{"encoder_arch": "caformer", "image_size": 64, "encoder_norm_position": "pre", "encoder_mlp_ratio": 3, "encoder_inner_norm": false, "encoder_patch_size": [4, 4], "text_encoder_bias": "all", "eps": 1e-08, "ema_decay": 0.999}
Rows from block 2 of the text encoder of a small contrastive image-text model, named by matrix and row number. Rows with one number belong to one neuron. Each number is 500 + 40 x the weight over its row's rms, rounded and kept within 0 to 999. All counts start at 0. Numbers have three digits each.
After each neuron's rows are labels from the 100 texts, of 14848, where the neuron reaches its highest value: "tokens" is the input token at the peak. Only what is clearly more common there than usual is listed. The data: larger renderings of crowded toy scenes.
# fc1: MLP up (text_encoder.blocks.2.mlp.fc1.weight, 1536x256), inputs 172-255
# fc2: MLP down (text_encoder.blocks.2.mlp.fc2.weight, 256x1536, transposed), outputs 172-255

fc1.438:492570495494534518509530520536431480421496509500446451451433507536461503534460513501563481420437476559460542491457548509521500505490495518479423514537526520431473498599559419475429557525472460506501503484526501506530547507517479474507502499492564509522
fc2.438:463513550554511513485507499451514400492571496494491569472481461478533482582526532409536531492500486558442493438557505569549492468515537512472433511507572467458473452539489470544425548531475502462470482526457494482456519560452494463473517524564504519467
tokens: "yellow"; "<end>"

fc1.471:515537498442482531451426486490503526430499491535515509474498536476510515447521422530429494529542541471464521498559430488517476522495508507512445548476495515537498526449465519507496443465540543502452504489488457482478504526515428521495553582521533564528
fc2.471:475468503462508534489458473544540524429446497462453425503533501507500537430496436538539504489466411553499513558498482512499489500503535538588518537580478492501465452549522541552462552441415513533480527483462475524452445480464445398522518523500475502508
tokens: "mug"; "pine"; "barrel"

fc1.165:524473478384477489428505501569489538454502599447556493476529574505484418457532456485562553533483510489566511481547482546450506500505530520530457498482521428451518492514532458484468481513478433490513459489448459458488478570464530468443539524484474498487
fc2.165:524484494464574456473496493545473515516475418541453509520516537494523544462458427476500528480506538517504472413506547573437462460462516487440414500478499471523554493455491509508437509562516516420548544507515511465497540450495505511447483448540445492552
tokens: "mug"; "ladder"

fc1.568:530480453476444468388486510552425550529477535547578472518536527502560540531524456478525525519524463536550496475498493514515543483503460496526543496428511499480501566446530516524512425471472515539581493485478503426501540561519480584443579596507512480521
fc2.568:558558575484554514569465486495525600491471511470536526498474471423480497532474480472525535513521500528469591560440500444514418508478503535504508464534461490508476457496493554482470500490564496469626530460487389483461496488474533478447430491501447556507
tokens: "candle"; "barrel"

fc1.83:550529424421535485511525513513414509538505451509539568590484541500457467482491465479470438478443530474408536571497471445450446498534548447503469445469419528511448443538482493491515491520513536459510567439482430495504422506454512522496518469486529504523
fc2.83:420449538390544552417463553456499478524500433493545507486491525505448481497515495474536485596523536492506587445474552546558462537517456426449479499557469513569483481463394514550535472502516465467533438450458507513521562472465513462470500482559510510483
tokens: "robot"; "pine"

fc1.224:424396517459496518410507562501432522490478464542521420480490569525505452445551482526446475583500508491473503533497453509535444537575546478483584555532497443464520548485480537485523577509518448546569546448536467538505535521519521490492500520458535530482
fc2.224:520456512477526523496531489430535478415507509600545468440509531507510511490458546531579502449502446535448448494516460542533521474494475472491538558469537530499492516500512480567537474494481516599546477508496494510413482501445500554460496449488513549499
tokens: "matte"; "glossy"; "green"

fc1.470:484560472544554490498476507516487522516473480485546455474554549522468483447507555516492519500455456497519441471519427488498547486512530475514503477507552494435520422473540578478435554486499534421454448452501524600438498503503455506478519500459508499466
fc2.470:471487559491491577426561462496498573518563496571533517521492451576523493530540532521523501539506478548470515450512572501610492520439551474459560450521443524476465524490512526507503481555433495503511499494485449461537481495503533547501445492461527530487
tokens: ","; "arch"

fc1.59:562492490504507474494477465449528525475538514492522480486503480498554469482519483485538426539518507488502547525513473483519530530451529514476452461493470518496523548497538479503476501383509484565415560559427442557524539506538511509476540501504486546499
fc2.59:442512474551453486483558513558553522460468417459489527564533526464481506566464523484528484494501537486527524512460517489492483593512436524381491501553468460541482402516492471490605508515528485482479544526436464504485521535472534558532494462445537572558
tokens: "yellow"

fc1.752:477504520481469479472476485539558476499461423479510393423541499486525416536539485518539411516390506412469503464591471535523577508499521487564512506471487506474542517585519492440468485499475425518549514528503510479501533423512490500514495504528503520491
fc2.752:472518507499534474494433491445443477481487462544466477477522468484506533495531492506545467485506455497450496482461504482502438550476556574471494452481507464509435545554494495419454543494503495544475511517570482467543528435438469527465496471573547452516
tokens: "black"

fc1.390:461484513481490512494516521478552521538489460534514508494486523542506514505453512493560545492449494537527540556454506538511505475545587487468567492442438399473483481538488474547523504508475541468497510474485460481494469510486464484545499575530514501518
fc2.390:533498453541386607495541497471538464528474459500515592461517487531447467547482494510593527497544535591481561514519491503500479502481527542489464527397528543453494531504530523526489517484448508523412479549465507502499433483475450504550475499499549540465
tokens: "teapot"; "sofa"; "snowman"

fc1.449:469521444536478521429479483482516461435501468494445457525514464504516460492594525481519441441510491442475517446558495550529466529503561547582519525565500464462517514439461524610516524425540472463523526450565495474480475557491479550478486547430524545594
fc2.449:505478464593461532597496396523475560474465504574537552524564563502555488480413525531517509427442595507526479534470527493499544496479566420515490500505468449467460543490486535492485513480507448491535639407526519482466479464460495467555429494533489583471
tokens: "mug"; "barrel"; "duck"; "green"

fc1.343:524513555456443488504550545507507442480417492558506473400511497502538610468478546485469550453482536559438523531577517488490486562442531466544494467512538505446516517506487443561521517529633588518500511523469534463548405500538452460441559444498493492447
fc2.343:550492482477518492539434475528551536527551532552487563530528558505604513505551551468519521465436474524480464560410491472526495525454531495469430570483482572517475424471542449584491553554527467518526486557564537457453512536472467511517436511517487487424
tokens: "teapot"; "truck"; "and"; "mug"

fc1.378:431538570520546449456546523578465495504507548407598548484558512516528465481493510545480439473490523492423531493562459497511515459578460488483472518553475424504445479522490514464554525510494456494530536486482489471472450442479507481511476492512526524534
fc2.378:455521491494520444502481531526489555556468541507585483467483494562469526477532523500515511484476487502518527508471527517516428505477546481552499472548505526513448430541416496536522515473496392499580480477429485494497426536528479496522542489505513517495
tokens: "table"; "<end>"

fc1.63:581545456500495545552580571479455507449471451573466545496562571451497480443474507475533505555478489527464455532504471471509466482512550500510500560527452463464491483496522531490462524518508560542483518495495473578475458434542524506505457560513524482483
fc2.63:531540517485520413465512534455502522479488530376518540549538449543497482539461495523510571528498484471477425502477477508575589507482430539518518579494476486485539579534534517498497429545501597513562527473489494470472504527472488490514460550479598452515
tokens: "<end>"; "pine"

fc1.607:538529482466495514586539448535480408558428460511542584509441490468502474459471570486483490532503454482571470490529475458467500421510497516487524491469556552474453548536518481537446588527495528570445505488501501431529462556439475485501490529488549471478
fc2.607:534574535488469515469507517454596473479476578541489528561457533489419511529443500538501513466590508523455520475499424516519518502497525523505492533508515496507455493541477535552483491541485458569521553527403514531579430535523489498508510423522497479496
tokens: "and"; ","; "dumbbell"

fc1.534:473498546577483582473510513493436479558465438494532489492561421553478509489478552549460524481535505398472491472482515551497517524494464427489511497535457495550566479512560529428549469478523541469507500443497505446534518528464467557467529551550474426458
fc2.534:537408492495537499510457500516594539456509457496639434491474542599555536532499461454467569479489475526516414534495481537479526489469441471535518455517509550471523485451460543550542451519518505533492517531478499581419577503524535554482514427417475546450
tokens: "arch"; "and"

fc1.445:580547512532500505447509503496516554483508455564505552547477517467576533501519472559510516459485533531508508496522465444522537504566568497487437470552464567530529522440522456464462492477510466466432575494466463520489506587532465478550469481450467438528
fc2.445:522475556484477465448505470453454486528487521534514522498451567480524509498488496480516493535568565522491546497451507472424487564561496486438575444512513494470510482553547486473559540535607452493558563531557510480528500456570569538443462560542433518556
tokens: "matte"

fc1.256:548453565484514481522441568502488537502478471445489571502522544446587531443493539552451540450481494507536516510559549500522545520451481504539528543470460457415546463537425554442523532511469511476518491495474514547430479472477449573476521501496470445544
fc2.256:525456515574544557523478453558540542552507554538553485508505491431455465486482475465484524492455499405500566498565469458486556523513542483518504541570483525537533492467568433509525423452477495519423556412483452540490540513485466509487459498456507524501
tokens: "arch"; "and"

fc1.211:535498535568521469466538539503460463434501455526464498511524464470477530465552490600475533639491487506546448527522528487483431491582532542458552451430545522532495465509495433557557574486526507574462492542448485531512422458486538487487459486540496457463
fc2.211:529496541522476564566473421567584583500440503486540557437466517479547473530409553588499507495524524526487480487551532455482470587492477485472460405499510507519474489421480538497484522544499490507522493493516542501471524536512500502543526515526437466525
tokens: "table"; "arch"; "umbrella"

fc1.312:417487522506588468459498500439540528505486507528536455537458510527471489519535480417503549590458540499474526552554477484528500450525529470438560559506566415478535600527516505561483554448546445464480466491497569441509483531548519460471539505467550525470
fc2.312:488463469399501520508521516470559445470523487495474467558549532472479534432531548399515590536551375501534467447465500496454488499574513507568529476498502496544443479580545547573521529489441489573436494560468534469477486489480538490524508466476532553512
tokens: "a"; "table"; "truck"

fc1.64:443478482537453502548458447549476511553518461469511525490557558496450461499548507576582420484514493527485504502548419469457567452541517542498447551512528485477469535493495481575488522586532485545417470476509456539531542513399503488534503444499517504513
fc2.64:517497526482442564472448560511527510495460545554494490558480513522474506532500491517460418483483504458576477575576488530548583593494497449493531518557553404534509530525517515523569481501473428511463479503501523517548487475461482530539510477545463552556
tokens: "<end>"

fc1.249:474572488428520473526469512468532498547507488574493465511440505495571503470504504483513554504459491496505534579483425487558529492523540483458540580520524503563539463458542504481527538501485556546502551439503501471492454483528477444558496504479499440521
fc2.249:501496469498426547521547426455508504466495486478421545453479494496467430475501562459482542538489492561456510536524479480492528409578562493474501508470528428531514537483451491449495526472488435499476492525419402545517518489507485522591521528550525492494
tokens: "umbrella"; "tree"; "pine"; "mushroom"

fc1.657:508576504547480527502509534422446550481448403573480499454495468496491480487534523521443564411475542498516486574497439552471480481537447583575478568447512479511471470510515504430489485481553491398489465445452508458460528500484483498546520493478474510508
fc2.657:527464482463495516514488457549450522555458531474496537527486505484511450467502486490521526453457466509469479527500521541497440517517522474456574468512475462478551563518448532471443501524425493504531435505521442474504454520556434430577510476465451498508
tokens: "<end>"; "sofa"

fc1.695:496597503468529491506527467513495465513602450484470517556474508519483513505430482513536515573477446531549449573482564515506522406492507521478515511467434529500510450504491438475551470522538525477558442512487532479549518434504420514535539479543551482485
fc2.695:557466441469518569509574549508414490477451565500438463459480449470539519541499520528468551563496513478473473515500458558505486401413487426566611518510479488447535573505452531491483503601538473515456439460521482483541521515506538563524506459486521583519
tokens: "and"

fc1.715:424498488529499520469508529437523495466512497527493464445420531480505474455574515535454541511531516459449443567475501527515531640585474534518518544470577462504514497480531559532527475455482453586483555542491533534534433491501540500504555499512531443466
fc2.715:585550543501498443490479484474509495526457510579584478487529508504489501446502507520523563448491477539481532504457488481499560464475486504492511448545511542457487516500480486565450521537591504557549535422476528478503514452414515443502506488549455481477
tokens: "umbrella"; "mushroom"; "table"

fc1.286:523436481466501581438538565487515556526465448526545457481534516546502446513491544579514580411514476483506493418530452460490467488495476521449513471607503530532482452518531523445523512544584547528500423548509503439531468450453430534531465478511450448513
fc2.286:540599591512477458464501528487470511524482489457499535517509487502521567492561554599519549459430502468505519546543517428477493492512463491548478463526531484511476481512536473559494500549514537564521461456472511457458545478483551515563425491523585501527
tokens: "arch"; "and"; "dumbbell"

fc1.615:492518504494474564526571495486486499489473528475558453565494494568449522545575473466515508496518494479552422515552595484478435544543479507474523476526455441480499426521510487401584539481541519505484417519594547463577472468434500566511503441526472474420
fc2.615:496473543501517552527504522487425565540502474472539508568540549482504503523447563528530498528429477436522497522474444503590462512513479505491467421454564448511506470486524535551474449511490561542490494557536471546483556493465566481572525402568536547484
tokens: "arch"; "dumbbell"; "mug"

fc1.277:521516501520487505515553491538515512474506542491513530494514482605503525480570462459566573557498453463433534565542491474496460527480597495481533462494508494484451473506463476534491511513533558506554508563459565476517510502557457531423485477530452503472
fc2.277:499487492542463570548474565549510477513600404421548499447499479537559489449497553506548506520498515433473563456534528549494500567417467487512526479524524500482440527536469494524563440504490551560519482565455526488510516534505550472533499485443381530552
tokens: "black"

fc1.670:540455473432508573508497503538467524513483495576520512469517492529472490556540526572493613530530542497491510519507541548509418465493478475499496512477515497561460503479406517514495482534451494461582465539479463537521476523481562469460512541506468546478
fc2.670:533506545438546514452505519536488528586511547503543473546484520544559451513483443566548519557483491473466590503450555467544459409542493465490552484464475504549496549468448456487519474529519507442427465445593482447472499515482480504566529451475492530448
tokens: "a"

fc1.442:489495448512543510509506507533424519548521510529480485505468469497527443497465586486634449468575517531571511497488511547510526556478466476448585521477571448481539491556470515481530500448450448466511459488444494486480506507525448498518509539440496486549
fc2.442:444556481557497489471475532427499547543476544409573507541559514487511544567491521503498411443458599437468462505482536505498500492500521494522486517464508452459492450495505491428426549546418489547518432473604477546536473459540418513489484479510582465518
tokens: ","

fc1.495:521470493524499547451503503478527481516475519453516552505473516499542522443440466535507477491449487527566613478505539543452489429450500414516482590491542381550470481481497570555443481481568605457498588480494504481496505516480504444501473479570548468519
fc2.495:520485451479485415467488483563503480538476455496533490485533479558537488493521445495584521404431556532491532481502544542522492510514532489507529451469456492548477503580522497505539556430476448498474469509570557587455450448487383573519474624424497534534
tokens: "mug"; "barrel"

fc1.218:503520519514571492518452484547425504491447456474512534456479558479541476467485506540436532470553505487526466483476524444480458553567465514558550532486552532416498526440523521515485408521480487509474422553464507498535514448453463451560488522478439523526
fc2.218:451566513468538456456541557457511467478462539468480560511506601523507477516506395509531540457547449480464488466479496488481430474562478478508471523559472445554480533519418525556527530570512509494543510544439503523586500441452493464537447486551470467477
tokens: "and"; ","

fc1.631:518503532487480518512471526498548414466478524516558503468577537456510543505494482552496480466431515472494488486489509561452527521526574443534498509520578574469504481594495463488465530538526480506477517544535502462501500556485498477491598440537472520513
fc2.631:554535455473484567505442462452588504450480473481486457504504540455482559491456402535517580481469538522458518436483519463508544550532538471482477504530518534492520557562570438526536510559597500480506481462497518536514485502565507520491443515484465452585
tokens: "table"; "<end>"

fc1.718:569606476441502528525577538546559429473513507537506491429515495493519533539500479460505462545563485511507594494555457564517470530506532480541509501548465489409485569510472513477487421447509511474400517546584483482559462559467499401445514482506483551530
fc2.718:538528495531461547416534513505525459543438455542438514473516586471510491389489448528492556505541463424490580504556442498481454535500549531490514498539505559545561523507447442518531530506583493502567508582505466606495510509434480488498484524490492485462
tokens: ","; "and"; "yellow"

fc1.559:555519472524480468549476492522551490559506466389434520545484557495511463522467548482454476541527527509465435529563487460491460509467518471534457478493556485529478541478546493507476410498468535449572532483530597446530537438557570518474523528546512512469
fc2.559:456524499528542472455511569510511466539512520480498513535473448511447443543542454604472506469519542474443474522491453473487540554454508511458482552505468518485525517517488546533487476421548448450491527528515445526527544463525523514499536433476508505507
tokens: "matte"

fc1.150:435549463492529506530540417483480570522442481481486385465547506551495510464546525515516559509484504533453464480551562536548493493477490495477517480476490468508504511445440441509449443479511570468503501458394535484497495467478539524476539498486502443534
fc2.150:480474548435541501458528533524560559518546520481544508490447487516573512503452498421450502554439529465472514552434532546513510505458498483470512466542498469479490547505490544540497458543532474509496479457522439479490576527521477527550499460522456513514
tokens: "candle"; "black"

fc1.351:512535476471546498440511466427445481406496528444469487485535488539484504474465493545513510492467556498488564486474524565519524557506508561533479495498542468486562512526462454441598476490483454462455548504471603545434510473491533558534473550513500474494
fc2.351:525494438478491463489493473539480509480520520558519552510510483454458541505474469518499524430497483486477526472517473455507566502471492467465515516604474462514544488429446484546552516495568511495516511527466514542477535466443495533492475512499516532506
tokens: "<end>"; "matte"

fc1.30:468546460485514473482478450441466487542502487522390499561486500494502504531493525463523507481435485429520484508501458411486495537537557540498432525456509558584433504523524524474440515488473444443540561518496495492572482549525526538537531545553514496517
fc2.30:523482519533479474538488518471361518511413405518506524468535532444505480479514436464452470598559536504543564530491577483537477503572484517453483470532518508507500501446460554456500510457456446498504532539522538442505546525510517550559499458496489440478
tokens: "umbrella"; "lamp"; "tree"

fc1.653:464492448511416444492510529537472503541541491524539478440483511438509526488482503505463449526481468514434459418496454453502510462513519546543546513467495502568554464447468503457525497499564504463550547496523532472458505501514538438497510603518521459429
fc2.653:462489507443604525510518476468466480415511494537472553441484523476428499503407525480450514486530562489535525541441532498448524525510481540466555541591489543484586435411469502377512523517502492463545380466515461493506475551438471488597450487468581536473
tokens: "robot"; "tree"; "pine"; "and"

fc1.503:573529519459476510547516570568519503544477513471481469505521494597474543472503546529494509531442445460442504571484478480544528477505453518410551458463490490554518495491496495487597504483468574502487552467516529496472478470435500475441554417515492486491
fc2.503:461535477484423493467502518537554516439564575538508502578472530539490499482522461502489535522517455426445504522436528440400527577486519449551560494464548529540455529558449447470454520427407522514459525479478495539496550501453486540579587453462511470560
tokens: "and"

fc1.711:437466472416532455486517463528436484455512532519463540441541523509478510503485473452566497593532429478520547457507511470432523545483489473558524458553523510545462483487520518457487461533536500533522491469544454479495536510468544493532470478441510432487
fc2.711:562536507504425414513481517450461499564511460437523494515476497489441537525463463565531495455487497560491461443461513488451569535505520485519494434520501449469538584480525510469426531530482482536544508557601489491470550507497513462453558480453523459539
tokens: "robot"; "pine"; "trophy"; "chair"

fc1.469:523559510512513569506518526544473458556499494560470524440538492514564501478602505530496469492478473467543466452528540554506490465504499498496461476450540477421498586434522521491459504460520473571574526550480496425505561489466524548525453518482511499487
fc2.469:464556476448580479525502523464459394493474490463503520476500496476440559448602528439518461468557465468547449490497552492503513543548519435512462472523522518547530442536507499462555493498481557478431521534451536446500558489485497498406538540503494518474
tokens: "black"; "dumbbell"

fc1.168:460458492511518458517519472577432546530463499517492495462486526537487475423521506470570527488544491569498458486542543560579474472472469499534482511494481465496496499458510416440473456481516523510524470515408521463442491468487455530451589524486511481523
fc2.168:496522554552522512475533531487555503613478473524525599494552502539526496499518420507505503538517511499474475515445520468547476486474485516428560486515478417539490576543530551506435476518568471540596428486501455459498467519505515548448438464486443493517
tokens: "candle"; "house"

fc1.225:539554449473455523476507476459535525535534476494470511504469500477496524527460543523503477456500530500509455571523494514530564489558510514546590490405454471497514367546468485530478530532466482511514547496530446511467477468472455492472520506493499590502
fc2.225:457453517475408525462482436445501513449457536443471551533454479516536479461527474483509580515504489466514503587461425489503487523512463537467475453501490533440503480527484498461523433463445519487392477525467474490533507498497462481514477492507471607468
tokens: "a"; "<end>"; "green"

fc1.703:507482529458471538452568442469543489509520450478502472463543466450534502537545487437590512536416423510515566367476497517522521489463484518519528472511531465533494479441522539492535471447531541507459544473463520454459509505510523535482514497463584536539
fc2.703:445401443527527511499470471466495414458556504458493439436516473398473491476453479488537522544443521452467505504498537569517396576496525496500528499455543531489478550567533480515497508513393489529536425539465504551488521507544493531479440510505460507547
tokens: "matte"; "grey"

fc1.34:583454506511490474490576498503518542522552449547524519504481505435517491545472568495496575461534592503448504541488469487523485420470468491507483549554490483502480482491499434500550485522419477539482501476581473491505465521410503539470518471511387465569
fc2.34:532496539475464453473515499572534498555475490493537568492553541496509495534423474502522498506502509433433466508504549499475556482590429490433507497507527504550459464491525496436499523444533533429416582480615483462449552576504443491493546533470567462483
tokens: "a"; "pine"; "<end>"; "the"

fc1.379:577459518428548455549442473531516533514447518494505518536420592460487524517481534474508413514522527494456501407544546525510519508531483527463445477510530488531533462530545474560520544459559532522501492476479528432450553495462516548432470606536488436545
fc2.379:415513500462499503467499487391475520389504541549541512579513500528469478516433516511495525463454583423496530501449462484483481483494533522483549483478496486593529459472491516488536502434466477410493477522530468535444536503456520453551517501519517492527
tokens: "robot"; "cream"

fc1.447:552556513384513515436409451477617446502547538519479508495517525449503500536512520586489515511509509548541516498473456508449509520508497486443535484509449519509515480519460524510490482609450503462553399531468511429490470499500520482543527443485558471481
fc2.447:489481545533515536437482524519489539497557544526589443449469422501527567534486605547576507488511517494509521503494496561464525522504580513479525595554501531470514533528529541545444514522521490548524493473444513531457522495522510501507510482525501508505
tokens: "and"; ","; "ladder"

fc1.738:511547462526526501490541562465522506451500494519477505471540530525499419448469522516565524493524460527455401472514448542497459459511467550470446518437491527541492474566496524454539527458551474571483432577562465596531534496485468471545426502558420552466
fc2.738:449586529474543493497551559455467493500467477460539501509521566411506467495520575520509508495446498514496403504487481505469513444582550471527549467503461402543483464451517482534458495487450529528472437428474584535472590430432539508487530450512482504528
tokens: "arch"; "dumbbell"; "and"

fc1.674:564488496479479478499502529475469524498445555613492561505513420431455506460497560479490485505437480511473561533537501510473524584548581510497549456540518462470418538488519491591413522453523536505527554474497505465524470529552537463469556520505441423513
fc2.674:538497507511535522536479562475544520603538548520565495463538531514579482499480488554528504489494467444499509488509487463490520463491499484495510542500489424490504529523536568507487573520499527442478538480451495492509499530491441564491477490522566466532
tokens: "matte"

fc1.765:504441515489499479459439536549503577564579459494564451517456513533525470470552516495501445475520529472470495535520434545437465534516472528471541522488503531511607473530520461519478524488508519535454526530519550434537521531503479486413511503440512458500
fc2.765:505529519543546480490438512452544525455581486554519450497451466546532449490526513533526558555496484468494498545496516417470475498482508523505523521490511434466499490487551479458440464549490528470514480528518446430496471489487489564456552465381547506501
tokens: "arch"

fc1.417:514498566429406522491536506431475537544531483586497502525539543430452492466511566533503451493521478457469441515522475467463480481583546567573507526541456519511452533456487506548461538441500563460484481571453498486521526527540444499513514483517530493528
fc2.417:464533600524463511603446517530492521556430466478460492387497556470488484490415447425539504546501567553526460460455452508458509574514483496554547531462475484508484496501559507469453420491452502554475550486511542528440510495499565463504498510494407403502
tokens: "<end>"; "a"

fc1.228:466498559519501500588441496562538515491440448439538494521509466487520590401479516441525451537496458540510549543459498438528553469522455542586575511519450508456468565437551518473468495509481456424459534513478425489557521518461443565496507496482543529563
fc2.228:552494434434472524557485489478567560544487508422521569445508489392453521513518515507435535513537430544529548540485495558415514523496431519516463484506454433511494515488499478475455443471487449537445489474446520514557511456566475513533487548446452496518
tokens: "<end>"; "a"

fc1.346:541562573527562454417439522553491486552541507506539470483543475408513459463535506554476516521486496448519437520469479527470450480511491568442529478468510526471516444533511563500513511497499520510472405452423436497522513447470538508534432444525478565545
fc2.346:488508517501514530454534503493546512458610474526477486475517478503518508493459518493529499508441483429510447478554452480528467405442532533523455519409537474445452526556558572544515551544512502520487421566472484513473532535487522549528466460534445559517
tokens: ","

fc1.199:489514466523482433509508532488457502519541463437432456505555466508556481430541518486544477470527542436468492509472491561489533547497451527507578573405563538474475502519547490537460555414488453491525429422501492511449547501510531544559480498500468535528
fc2.199:528534478532398505541489481488432490480548415544420383462513519443544502521459495511504480488494542491567478469526552496471475541511494357504586465502497548480543486505472564442438531553463514544518510458497450510540518480509480502564459515528475516508
tokens: ","; "pink"; "brown"; "red"

fc1.599:568396513486475524512467520532474550460523513491504520407527565458491478487531499509490514431431425449542512508494524495502463592537546484504479516508421550367576522587479530518511535478522560457461491524455461499481465457538591484469503465457467499514
fc2.599:454452478570536496554485545515572577587498464478539499467480536471445469482534510465509513440470512492504562533570583463504486579461525499531516533513480541509525475511395481493581480484477495502560486549426559456410524578497509552474450435423480582556
tokens: "matte"; "glossy"; "house"

fc1.123:509510475496478533465530483545442550489486437468420453466455500438494438560424514565505420476451476512439506515532454532464527549555498555441456601487484524563501496462534530479484499493485505498451484520517490433501515500520521436541542480533467530481
fc2.123:560480516542534446466516438457482467581500510526500469498433494478530515604504592485516513513478520480486499441491496457524504521510448541447533487500469457487479496512458538517445508459553480469423545497444406462505469536557508498547516473530503500483
tokens: "yellow"; "teapot"

fc1.725:494494492469532472419532511502494492504529426509545483542537524460542455430509518524573463548465509420579510470463485492451497486455473500534422476511438476535581466498470560518539529486498527494562507563549449461544466501496502451513435496482498533531
fc2.725:509485512474493477518488547593508464489491509484520510513533496494555463541441508569435469533495545496542544396558517509438528534454528584477532474481530506470480478522567507516504454481469503603511458483593485482518506463482497512463543474491507445513
tokens: "a"

fc1.275:442562497451471404414548483555495555401447481479518498486535527420518449467533562481535470512471591461480476527540463519506513465451572483597491514520529558522564515489539465551507482576550532451542498512474430490573496476481488584532477476502498494501
fc2.275:463460563526425447451506506561561457457495477528442494532528535445523530507415489484561471522500513550517463524495495440491560589497540517553477528450466514410462539514505526518485512544463509550547514502547450503466467407473536443471585473494493480559
tokens: "a"; "grey"

fc1.112:550450481467459501463556518523541478491551455474397469499600532434532562472441580444528438537439480510463577494468524539543573447534477503526547508489540471484443561453541447490616453519576442455480475503525505489490479500513477485410496543599468476471
fc2.112:466508508458507450499504522498469459536588482423538517552488487480452492494430514473453499409415563570457545567544563569536556547485520530551479547497507521420457508482549503529507570456496525461448472512496512508488495483482532494456443473483505488461
tokens: "table"; "lamp"; "flower"

fc1.183:468468540553476523451543499469484469473538528481469473511511505482510513511494501538469520485505508497553523509473419487568495495531479503491491495573532569439428466462544494488465490520496508469459538512524582406531453473554467471504574494493568491536
fc2.183:422507483421498460556444535528551502510460591473533518447455464509448474521554480514516476441463456460533525472550536537474426467470511522548424531482496529453560505480538513494494494497507595529447424567518465551559536546585514479485551492527542475509
tokens: "<end>"; "purple"; "boat"

fc1.689:495610418476511528490523493544457530531505514568502501478531536533567455524498563541469419482517501515532486533468490487489492472491477478417485604488556474567495447486576562439502505508489497453533501456459466479531574531572505464479457529521500511523
fc2.689:525514479507473440481487468514471496476476523488468502586503427443500502437443470510489480538479606518567508463540515481494479522482534482497568581438526560519525552497428513482490557555445499547551517513579447502484499498499525466547500508515551440561
tokens: "robot"; "cream"; ","

fc1.311:507437489507473438563546532503540484490473531528466470510497502491531468502445527455493496426520545460448441459504473575539498484524513557519476518528509469567482622513478510476462505526473493485531466448499571531517524535487568526461536570489567543482
fc2.311:542459543534483459499456439470490461452529470482530448479392485433480455465519514511484533525506466476546452510474481488538485492494442470459442542498518468501486550430467520553447502506529432496507512443432509533479478428461531407498556533487460486507
tokens: "and"; "airplane"; "pink"